Weights of a small contrastive image-text model.
Training: cautious_adamw at rate 0.00073, 20800 steps, batches of 256.
Data: trained on drawn human figures in many poses, 195000 training examples, 27.3 epochs.
Rows from block 2 of the image encoder, named by matrix and row number. Rows with one number belong to one attention dimension. Each number is 128 + 24 x the weight over its row's rms, rounded and kept within 0 to 255. All counts start at 0. Numbers have three digits each. After the name is the row's rms in percent of the matrix's.
# v: attention value (encoder.blocks.2.attn.v.weight, 192x192), inputs 0-191
# proj: attention output (encoder.blocks.2.attn.proj.weight, 192x192, transposed), outputs 0-191
v.3 109:155157108128154128128121145128091165128087075143128107101107128128075105128182128099147128128128128128139084128128145128128128094110146087162128128128128128128162143128111128169128154088103128150185108090115139128116182128128128128137128128128144128128128164128072165128128082094128159086128200170128160115128102149148128128128160128085128117154128128174060109075106167128128107163087159128164147096128164119083128168117128128128154153186128159106128128106128128119128153164128128091128128083128128128128110128128128107128102095128128154111128161150112128148094128103128128128
v.4 099:096150147128099185128128147167174076068102086172154157128128128128128089101128128128128148128078088128128128128153177128128178101128092128128165128128128128128115128095128089128148128128128128128095128128110128195111155159162157166128128086094128098128086128128128128128128144128128128170128092128128089139128175128128104094139110144128128128128163128114128090128105174128099128128128128128128144143128128128128163064128141128067128094148155128128154128139097128128128128128154128128128128179128159113105119168128173128111128139149128128053128128105178090128151163128102153128
v.5 094:181196098111101168128128162118128128094093128163128128156128177128128128128162128160150170064167128128094128112100128099128097128128128097128128128159102146091128095128108152097128128102101128128128161155128128173128113128128085159103128096152128100157128180128128148108089067101128128128128128177128128128128128147161128095106128110103128097172128128102128128083090178150100099128076128128128144099165128128081128128113128143128128128147128172128128103107128142094128190128128146128128128067128128128159128153152128160091128107128128128107128145105128168157109128128128128163
v.6 095:128128128077128128128128128128153057157098128128128128153107173128170128128128128121128110139128195128093128152128118128145128128128096165111128128152163128128097111128128167097145128100151103128158128128085073128144128167128128106128092166169128128128128128128128128128128128128128128128128080075109128181141158128095111107128153158167085128128128082128128121128150068086162128128153105128086128097128128098128150128128128159088180096080144099128167104097128128101128068128103150128104184128128128128097128103128128166128111101093099128128128109128128171128154195128128128128
v.7 106:165106128094128128117107116077160090128128111155073128128111152128128128128128161090128118096128159128064128185103168128146128098166104097128165109155128148128128128149101128128100149128149128159128198128128072128171156099095128113114155146128128146080161128111168128128128106128100128097153128128128128169086175128128128089152128128128109090099128085128128128128187100128128090157184145100148128128128106128128128098128128151128158104149128128128128128153128128128108128159105086093164128128128070157128150128157086128128128128102128077128128157113128109160153169128128128128
v.8 087:166147106128128187106172175128128128082128089128088128082128128128128107128128128175128128117093097128128083074128145128128128128092147128163128145160110146148128128128128128128128155164128128128185109128128128128128154128128128128168128169151105076194101177098128128119128128128128128128171162128094065083128073162160109128063128105128128128128108165128128086128100128128106144156095128128128128103147128152111159128098128088083109167128199128128128160070128128128128128159128110094128128128166128128161128128128128128128141128128128128128128150128128080128128128128156158128
v.9 095:077128157128128082187157128145144128166128128085128128128128128128128169128157128128155128094095128157128128128128128163156107157150128128128128153113128128128128149148128157128086128128128128152128128067128128128128128128128164080128086180128128128128128116102128128128108081159179118128128128148128153128076080128128128128159097153128177159128090074128151128128128081092169151107128112108128158092128128128195128128154095088128128128128108111128076128128128128094128128102070148079128128128165077128128128104128128128128163128102093128128163103154128128081166128128128176167
v.10 108:074128106128128159128145172156128128160139128174101150128128170128184150128128138128128128167100128153128145084128074149128160158181128128128128106104128112108128114128128128128128139177176109147128097106138079128107143144088178096211128128128128084158128086087128128128128150128102079128128090089144054128086172100128128106128128154204128128103161128128128128128118110128128114150175128148153128128128069128128115128128128128094096096128128128155128116128102093128128128112103128143128128128128105128128147108128128150128144128128128106128128078128128109128111151102128093153
v.11 094:112128128167143153145128128153128128128078157128186142102128128094128128128163128128128143101105128128145128128103128128128128144128096091128128103097077098128152128099128128128128128092095186144104157128110161128128198128128157128105102128111128099091128152128066128128111128128153092128158162137114128128128079128128158095156128147128139095092128151128128085098128101163187128128128187089177128128128128128128128128128128110128128128128164128128171070128114128128102128128080087089149143075169128097090084160159128172128162115128128128100128128095128128128128163128183146128
v.12 095:128128128128114153128128168128165112128156128128128108149077155128099128177128128128150128128086112140140128172128128128128128128109128093128128128163128117097128128099110128128076128128128128108115128092128128128128128128128094128128163128157147095152128109158060128173165128094171128160128086128169102128161128128177128128128128128128128146157128174107128128080096157128128096128071128128089128118183114128128166128128128128095128165128128103128175105099114128128128192128128164144082099086128128063184128162128128113128128062128128176128128159128153077128128128128089094128
v.13 102:128128144128128154169128128128128102128086180153128150128092172128128128128128110128173128084112099147154128141069100090128166128128128128160103128128102128128158105160128163128109090128128160156106128128158128128147151094128128128128128161162171128146145087097113177128128094128128128178128128128147161166128128107128128102167128128128128109128145128096116099128173128128185110128128128128128112086128128128176128149128128111128128120128109175143128108100151128128128091072128072079128128110160080128097090087167090128107128128146086128128169161161110159083128128128128163183
v.14 103:128128128088116062143092144152128095183147128108090107128104165128156141128160146128147165128128189107087172128090128166128128157128128128102094128151128128128128128128107152128173128128165051128172151089128085128128155128155168128128161139128155128128131087128128128128128162143128128128128128080156128128128157128128099092128122128162096088098109085142152128128128088128128128162097128121128154105128090128146128157187145112128161076088100128128128128128128128128128075067128128089108128158128095118128128104151099128114128174106103128128128128128154152128150128096107140150
v.15 102:155128108083095148109128128128128128128154097174066128128151158128128096096089105128128128128128128128101080156154168098128128109100101128102128128128128128090090113106101128097102103128128115105128176181128106183128128128156074128128128128128158147128128128148128076187128082128128148095149128128128163128128166128128128105162158102084128128128128111112111152094089170140096101128098147158086128128128096128095158162115093174128128128128150128128128128128146128160128157155158128128128142128128098153128128151128128152159157079159164128100128128086105128185128159101090128165
v.16 102:154162144146128177147073128159128128128128128178128084128128128128148098150122114128098128128174101093139128128147128128128172108109128128128128107128128128128105105128128093100128128128110128103111128101182173159103149153163100178079153128128166154128128128128167145147150128091075128128086098159128128128128128128173091128128097128128128128159153128128094090080128179128097128128128109165128147128128093128144128128142163150096128100115128128128190109159140108128108128128143161128099160160128128164156128128090100075128092128187092128084067155110128100128128128111128128108
v.17 100:171101128155128128144100128128144128128164128096128095128145110103105102113128161105153100128128149128128135167098143160128098128149128128090181157153128174172115156155086166184128173128097128103102097128100085166128128128147128106108128128147128116128171128128153128104145128100128143128163146128069103103128065111151128100128079128109153128146072087149128077128128088128128128128128128096136128105128128115128128128128128128182128128163165128154110128128088128106106149163128089058167128091166128128076089128144150128107128128128128119102128153090128128128128096128128149128
v.18 115:128128107108128128128095128128128160128128128128128128128094163109165150147105089108152128128141106144128128154128128152062128107128128104128115128128116092128128150108128096128128096128143050128157157116128164085156128103098105128128159188104128145092128128154208128171150128128128128096128128128144128139128190084166128128128128128128128128128128095128128168128164171128061128128128128155128128112115128146087163164103147128100128098107119094128128206093158128145141060128111128163128116128085105159128128152128098098155114159128098096149101128154128128164114128128120128103
v.19 092:128128128148128128107128128159173084128128128158096128128128128151128147128102128128128140128128128175128128128162128168100109085128128128128128128102128128101106128099128128128128128128128128101097155154128095154087170128074089110088095160128114110128166108078128092142128128128128128128128128098128091128159173102161128092101085165109128163097128178128128070128099128128106083128184128128128128169145128101128128145099102128102099128181128177128128152190084143128128128128102128128166092128128087128128128128106171157128149128128196095128088094108128101128109104105108077128
proj.3 109:104128146149140112128074163128128076178128128128172128128152128084167167128109128184081128144165128128128128128128128107128112128128128128157089167097090094136103107139128157128128128166101179128128157128151128128128153128150137156060128148110151072128128128153128102187128153128128128128128128128128128155150158128128174128156101154160128128128128154158128106128128128104128128153128128142128128128128104128157128128195162128128162151095128128128111103128098155165128128128092128071081128128128128128106100153128112128159201154142128128096104091104169128095128081162146151153
proj.4 093:128112128128128128128128128106079170109112159128128085128102075169128128108103096087128151094128128141184128177152128107157128128128171128128190128106128128128128168155128183128155081128101128194128103128128128128128128128128128083128148128148161104079176128175170140101145155128096099128087128128128128128128128128070161094100161128156128128128152128128128128160095128161128128128128128128128150164104149128128128160128128128128083111080087150146128168152155128128128128128096128128165089128128128174104158128099105128128144128079128128128128128128128128117073084128128098087
proj.5 098:106128100128091095157088108128128128169163128128128171147152104095128128150128113128097128128181095128128128154128128128102128128128092109128110128107128128128128178128128128128128152158128146128110067128128128101128128165128128159128128090106128111089128128128128128128128163128128128128128128158128128116128128097128170155095128128128161083101175143128165128128128155095179147128154128107147128110128128128128155111193128077172196128144128128154066148128112189128128128111159152128128128128100128128074107128128128089128183128128162105103128032128108158072128128128128102114
proj.6 100:167159145128128100099149078098117128128128128103114089128128107128094149128145128128128161128128128128128128097162128128128099128102128092128102107103145150128104114128128087128100128128155128169128128151089109128105147128106128128149154106166128204108088157160155128128128162128148128128128128128128128098089088074128128128160128128178172071107142143099184128156092128155168089143158128128128170090128128128128128105128102172128151128128128107104105128156162075105180128128160169128155092128110102128128128104128128128141128128101185150109128190159096128128168128161128104103
proj.7 112:162150128128128093109154138105128128151162128128155121100128082128141128161128128128128128141128128165164128087128128128128128128108107128103099128128142167162069128145139128104128151108137085077128128109128097128144128128128128128162175102181147128115088173147162118141128163128128128084128164097128096128165090086128162171128170128159172128097145128168173128128128128128186128096178128144128128062088128169128128155156128128081128128118094128149128128128158099161128128147128128128128128156164144106150111128128128110128163103101162167153087155143159128128094128114128081086
proj.8 094:128095157146128100175052081128106128128128063128109128128179162128164143128128128164128128104160150128128101128071163104128128165128139114128099102109101101128151114128128154144148128128128128157096128095128167128156095128128164128089128082128128091128128108128128166179128182105128100128128102128151128128128173101128155128110065157128128087128164128153158128104160128128128128128146128145128128128128128128128175128149146082166170128087143128128128159128161128128128128095128128089148162152128172128099128128128088128128096128128128173128090072099169128161128128128105128128
proj.9 090:128128098128128128128128128128161074078076106128128128095168128128128128174128128128098128128128128104128128073128128109128128109128128128128128167093128164147091128094128082101128128128128128128128071128128128145128128128150161128128128161098128170128128168104128096128128097155128158128128128074138128128128148164128103185150167081166108128128128128128128144178128077081100091128154149110084128095128128147068128072128128098157128128128128128051128086169128128128128128128151128088128128095128128128128166128128109128157128128160190128128128162128128128162176162128089151138
proj.10 115:179165088148115128091149096143128128093103128160128075128098128184128128111157157128180128103097148081128128128111128128128166128128128162104181115128143177128098154128128128109139090128128128128163143128128147150139128128128128079098170073128128104142156159045128128128128128111167158104090128128101128097148112128128107116128128102087128165143099176128096128128128160128106128150164113096128128143164151128110128128128128128128150148150100100145128128128128128128128167128128105104166166128128205152110143085150102128095128141102128128106108151154128146128093128091110099101
proj.11 095:167128128167128159156100128099128128128150077111128128128128128140128148128128147170128097128157159076098167087128128147128128128128096128164128165107149128128080180128167128155175104128128163103128128100128128159111128084079152104086128128160128091087113172128153128128128128128104128128094128128105116128149128128151148128115128105071096128097096168128101178155088094074128128128160146166098101128092128128152128128164180128128128090177128143101128091157128160154128128128092128128128103114128128128128128128128128128128128128146152128128077128128149128128128061157175094128
proj.12 095:078155128106105148128128071128148128128098128128144128128083128128187128128160128128105105114105100128176071128128128128151128128189128100128128128128101085128128128112128128128128128128128159192099128113055128119143128185165128128128089107077128128128144102156128128128153154128090128114128156167128128128128128144128167128128106128128166128128091103128168128128128128128128128128153154071207128177128128128128128128128128128144148128128128128128128165128128167166128128128146128128128080158128128154104143168100096128128180163120128128128185072080104164128128128128078128128
proj.13 098:128108089128128128071128171128174128094128084128096128118128157128128128119128157128152108128173100128107128159150128128128128128128100128080128128109176128162128165128158128152146128128128128128181080128074105165118144081097107128128146090086128156113084158128103101128128171109128128097105128148118095128103136204128161128128170128128151148095128153091144128128128106104128128128163128128139128128128078128085128128174128128128106076175128128055102128128128128128128128128128128128128128128128169104163161128128175097141128128104161090104128128172160128107085128128128148105
proj.14 096:128187128082128076076141060128128093091128093145111128128128128128090128107128155165128128148128128164128098128128180166163128128128152151128141108128149164158128097128147100128098128101128156128165128128128128128128128128107128128128182128128128128128099176089128073128128128106172128100151128155089153079128082088150128128158145154128163099180169128128128128128128128128128128128180147128128163128128144128071128128084152128128128128128128093128111128128164097172106128150128144114157128128094155128128128128160153097128128128098177186155167164128150128102128128100099128128
proj.15 101:100162128128128128162128102109128128173128128091128128147128103128164144128146091096128128169145128145148144149128101106128156128143128103083104128170148103128094128145128149128080148128128128128128128128128141128093082128147128128128094096148176149097152128151157128107107175079128128128153098147118107094128102073098154128128128166162128084109146128164188058128128155128196128107159152099150115128128128128128128171128087148128128128091128149128093156104128128128145128128161171175161092149128146128089090128113099128169144128110128128162143079090107128128152128107108093128
proj.16 101:081128128128148134128128128128128128128128177128178146128128089128083143090153154088128107154105097128128081179110128164158128128091169148103128160101163087095128105160128166155128093128128090128102146150093095163128152128161093128138166128128163128128128128140128128128165088128128128141104155128159128104108128128114128080128159128156150117113149128142128116128096128163170128151075128128200110128161128128128084128128128128128099128128128128128128170128128158167128107128128128128103088128128112167128128128128185128128128128128081128111187068128111128128070175128108149146
proj.17 095:117096170128146147128081128107178128128128115128128128128161128151128158178182128160091147128155104128128108082099128128157102128128098179164111107128095128128128113159142128128163088110128076128128089128128106128171090149128113128146128106106085128066101177128109128103077078176128128128152160075142163164158161101128190169128076128128128106094151142113128128128146128128128154145158128128082128109087128157108152153128164152128142128100099128128156083128128128128128128128128128128128107128165172128128128128128128104128098108128128150155128128102128128169128128128152128095
proj.18 117:113174111128097094088158128128103128157099150128146159128159151106128107078128128146106128152078128186161128160128128128128161128128103128110128142169176128170134096128128139128128128090128128128102128128128041128113128171168128128155128118161153148172128128103154087128128128064143128128128118158107128128152128098086128128152101128161152161168128092170128089128128146154128149128128128128175099128171096090103128128148111181083128110117128104173128128128128128128128128175128128128128128170159103128150105128155166128128128128105097110175128128088164157128128113128099128128
proj.19 091:153128128157109152150128128128128128128128153100128128152101093181128128128128128094128128108081110128128128112128087104128172128101107165106128115128128160148091155128180162128128071096128128095128104128128146109164128164128104071128120062185103102109128128095152185128100128156128155128128146128128161128128128080128182128099128105128128128128128128175128084097172169128128149146128128128128128128128128128128153128163091102162128104108128128128103108128157128128153128128078082153128128157128147151128128157128128157128128128161128128107128128128095147128042090091104128068